A small image classifier, trained from scratch.
Model: 32-pixel images, arch resnet, norm batchnorm, activation prelu, depths [4, 8, 4], widths [48, 64, 96].
Training: adamw at rate 0.0044, 13000 steps.
Data: 203450 training examples, 4.1 epochs.
Rows from block 5 of a small image classifier, named by matrix and row number. Rows with one number belong to one channel. Each number is 128 + 32 x the weight over its row's rms, rounded and kept within 0 to 255. All counts start at 0. Numbers have three digits each. After the name is the row's rms in percent of the matrix's.
After each channel's rows are labels from the 100 images, of 14976, where the channel reaches its highest value: "strongest on" is what is common among them; "colour at peak" is the nearest of a few named colours to the mean colour under the peak. Only what is clearly more common there than usual is listed. The data: close-ups of made-up surfaces with and without defects. In brackets: how many of the 100.
# convs0: first 3x3 conv (model.blocks.5.convs.0.weight, 64x64x3x3, each kernel summed), inputs 0-63
# convs1: second 3x3 conv (model.blocks.5.convs.1.weight, 64x64x3x3, transposed, each kernel summed), outputs 0-63

convs0.56 124:120082098108142153067056180134126068062127140146121167143168113121117150164111115077134172060127112138137154136071110126133120124130083104132060171113176116079108107140110083132124180115138143
convs1.56 088:119189054157094109164191124132147087119098090076183138142143108117132135152114084186176127142111109121117050109169097094144110062152123152119177115124119128200140122103114112149115128118091146
strongest on: woven cloth (100)
colour at peak: purple (27)

convs0.43 101:136124118087145153135128145024135067139117125039090182128132064146150117149079143091113133111086049137152131116110151119152132138146128124109110129147130142081135099082073159133136161118170159
convs1.43 081:136136162102122120113105137055143101174084184078091158125099136119151142148132150123121069105147110117060059147081151125105151136204129152081115118136121121042127101073103140136153159126151135
strongest on: wood (69)
colour at peak: brown (69)

convs0.36 057:137215042077143104107172133171155131123151122163136160131125124149155080139098113206126047157166134112128148095099113180111144205126169156152126114100145136149131110139139098097134133135123111
convs1.36 081:146096144079093146174117130169153134149148129140049119110083138158128193110100173060109199143144126142073123137136111148078113159161139145123101121127128087063120090115066135142188124138096148
strongest on: brushed metal (89)
colour at peak: pink (51); white (31)

convs0.9 071:145209099112085131148202091118151153159112149122122116135096155166149152098178113209136099133159172107103131138099168161141150231114162101151167095146103130157148114143120146123124097098160125
convs1.9 066:147107099097089115171136132035142108065109040086135106060098139164127132161125157086091166127073132140110075135162117123101113122070106126142111133129119129127053145138101134111154130092124108
strongest on: brushed metal (64); wood (32)
colour at peak: pink (46)

convs0.22 123:145098165197145107136086103150069135119136140096146120144129129055116163151160140136144179129065130129139099147126176103174141070120111095080146111157104098227148172128136161172125099125131160
convs1.22 109:137133111115135056139079154071135099110129119142124100173154111107087168145222129147118092082105113132138113171188116098061075095152136126101118149170148133066112130096128109085110162137105170
strongest on: leather (98)
colour at peak: brown (99)

convs0.15 070:098076123151030100173171101118150111133083153115139129086105165118064105150115127123111068094154146067103131138142102119049136107155147121142142097136098157128078125135115150112128104096073072
convs1.15 093:124140155149151172132139160066153098092140125103119119154117127106137202166163149134123163149108118169116155161148169155124148114181169203064128145156136178108149131127111162212160161143183161
strongest on: tiles (100)
colour at peak: white (100)

convs0.47 113:124122083126056126153120090147133158148118168100149084130093216088088107127182095122077132092119221117124112123134125109090097101165105125099112102147116129173111125189132125171142095117077145
convs1.47 108:112154159134110131114146126000076115151103123086122127037132209099137073130097118122092101114107130135123162136111129147092140146136141142108142112127142071080125127093141111127129134112201131
strongest on: circuit traces (98)
colour at peak: green (72); black (26)

convs0.46 151:102096066158099080132104104168095164118090156103164084125110170049085103129191115123081136115098174158094165161134128075139110090156119143088111108127126101192127142180158117153118086113135113
convs1.46 115:120178129137148095127132138000102099098072134107128119087136173116141135142122119122127159079141134138105095101175126102080151142151133121129111131125144124043148144117146117136129158134157126
strongest on: circuit traces (59); specks (55); tiles (37)
colour at peak: green (53)

convs0.12 108:146165110112062147075126139135130125087157141140122177130128143157106068103115119207100063115161149089094160088075115189125104231113140114148116132079140112127139125142134119109152149100144091
convs1.12 096:151106154124102107138124123216136149151102084239102118137112084148145168134132183098123179145125069148118112178130124111072134155129139122128129112128122125072155106091049126111169120153116151
strongest on: wood (88)
colour at peak: brown (77)

convs0.21 094:133079131105116216095039140163116142123173126182111136160141152123097135136168121115170143078179169118138104117150123122124106107073068126149076159101153116147083146153142173158134156117089089
convs1.21 114:115146048148089090144125098117155118118094140059140139111175135118136149108094079135084141130094115072090095150147095099082092026127124082140176157148114090150137110101096100103168131141113146
strongest on: smear (51); circuit traces (41); wood (34)
colour at peak: green (58)

convs0.31 083:074134135112141116173140136030151067129091147068131157073103109124141068142096126089105065127084065111138141112168171093139183132149149126137132130126143173107124105125121180162142126095109108
convs1.31 103:143067170074120184106132146045158108139122173087091151122067140134143131134155161093115143157146131158088149133090123188116154151172133168090108120151121149041110109092087111167144152108135126
strongest on: tiles (100)
colour at peak: white (99)

convs0.41 065:132177070068081103087099181131116147113129108151126171142156194123075148103140104152138112080141194106116152130097063151082095153124110137146107163080169097139107119165142082114117167107088112
convs1.41 055:104130118100149159094158141134105145082178127146105114157143126102100135116223135115123125137087131153157161179165138136133118018151123148107149151118173094167182042120084112133142147131100141
strongest on: circuit traces (68); woven cloth (32)
colour at peak: green (74)

convs0.23 088:138153151115071173038074140130129115073146167121148153124102162094076135137152132110090112088157180095134101078065113146119122168165082128126050139113144114147094150157146106165147138111096137
convs1.23 088:134135109155151071200164100104136125136116074113135125156173172121089161136158060117154105126096086173079114162185115112128087114105144074129187103145089126129151121125112060095109110100182148
strongest on: smear (81); circuit traces (72)
colour at peak: green (77)

convs0.1 145:142140100146165077176100140109093131156087126089115109145144109075156153150164124124140180143043129130213128178141123085153136096146112148093148139183135121143128078113090150138085150144092199
convs1.1 138:114138129155155167102112169168127097107181139155110034146132105069126147205193097161186128088169091118116116132082162160141137141124145132081103145080163145141117105093120152150095149116165110
strongest on: specks (94); stone (37); brushed metal (28)
colour at peak: grey (61)

convs0.25 093:114130175145129135115081144177125185153172099215115130155176109132092138153155133135193097140168126143153080096181084093068147110077122135156121146096136111137115159133142157115089157127063090
convs1.25 102:075134062172127150159132132102113073137084111068141182079152129143150156079093102135115161117114081107125149134108128107150081112070136076153152175143144080166113097082103113126192142158091112
strongest on: carpet (77)
colour at peak: green (38)

convs0.63 121:122067121135131185083101129148128109080157183136150129123123144105103188204141137155138159065163136106056111101098210157134154134104139096109076133135138150161171146148123146151130127124192133
convs1.63 115:113161103169105100099161128112125113127061066117138155124170139106156093086118101124095109155071116115216136137138060077085136086133112062132149150140153110139127094117117056096113177117110132
strongest on: stone (56); smear (54)
colour at peak: pink (42)

convs0.5 117:147071144146121158108112140146126168096174152140130118131149123138114131173138136120214138085124147074090113110159174128103146131068121097140142162104145134077059159132143193141139137062122042
convs1.5 109:081142098173116140115164124133145114141091102078149181136172103120176150089072118187082187133095097090194132130144058106079119095124123091136158166154143105131114098125117108128185159174115126
strongest on: wood (91)
colour at peak: brown (88)

convs0.3 082:125134142123177119099076182155135094136151119199126154163163126151167059113123112157147090119137140143144127110078066135114139126110105123139115204077178115094105147124157067093135215139122130
convs1.3 096:068129075195081155127146115100132123093096100087145140054159123118116173110105078146082165166142102134141146111143080123122078102058160127174122118140157083159167087108109142145127111127075159
strongest on: wood (94)
colour at peak: brown (96)

convs0.18 119:136131126122093160074042141146143140118140125142136120123127175116096101113174125115145109103154189065171118108117063130098107146102074107144075157066145127120073150149164092168135153132052133
convs1.18 086:099164075141140094168139104092140120108127141108160133138170133122108150097067055170056130136103096095106148183163124139096129064088127058174190127149148111145179121116125107104153118140167147
strongest on: circuit traces (43); carpet (33); smear (29)
colour at peak: green (55)

convs0.35 086:104139118159135192068163100166115126067194185121131152120101121131129088129086106202123092105168117112081091081090158182128161154127160109131108079121090127156123116112120142108154091118171085
convs1.35 091:113135178146088051104138137161137134156071146156112121132107084144107147087108147071060162186079072136162160182162133104057158112150145110117141140100126112072119096129081141132128155149127145
strongest on: wood (63); brushed metal (28)
colour at peak: brown (57)

convs0.37 129:097163084159096084137137132226095189106125141169157099184130168073095127125164099169136120149142170148089101122144088115107088129120141131115147128143148073199131148174161088138111119143092141
convs1.37 128:096118073136151197116149133034075106123112127091127163011130180085159108125134101094101123103156133128100114103127132144108140140144128144120100110142162107089155117102128096123116147111203124
strongest on: circuit traces (96); specks (56)
colour at peak: green (84)

convs0.38 078:081103128195097123112113149207147154049169105178118116156156158110087107190155099152143119159140136185150156122133145160105124100077148138126147147067162176118095120130107076163105152146137138
convs1.38 092:071147101157113172161142135105131075133056114085168130114151098151171069085074118122099143131107080109177156113109109131102146078099133060161133124143159097156134094072138103094172159119122172
strongest on: carpet (95)
colour at peak: green (41)

convs0.20 085:158101096111079162148085092165084146116188173104145116166108136089056140116150118157124204115096134126091130148102152134152057107126090119076126120148122089205165159139152164140128097100131138
convs1.20 101:110132102115128103067161121043068113067126101104114092075145158047104124124128120145141092136105116131128122151180113153095149172146139145075145120137147074056084120094133101142092150140165119
strongest on: carpet (46)
colour at peak: brown (67)

convs0.59 085:104130034083088146109128153141133115078118152107144125107098120117104159107150096163133146081097123139069171163061172158139080167131131138139125166098170101116104156141140090098108146079208109
convs1.59 108:129141097145131104087103140092182135161116104125169138176099197150124179140164158091148127124128192149168100122171132148111159152127137189081148128142133168096135170206141170186172134137083156
strongest on: tiles (100)
colour at peak: white (86)

convs0.39 108:140093119101133198062075132152115131109175144168128126155141140126103170141175126124171169053152170107093120113139104100142112129086056120148058152098145112124100151139147150156128138062087091
convs1.39 092:081144082211122072148103116124129125129095103058128155087180135105131170119116052146104160138097120115118131142163101093107112070164099076118179163170124105128115099127094126120170144176101149
strongest on: wood (84)
colour at peak: brown (83)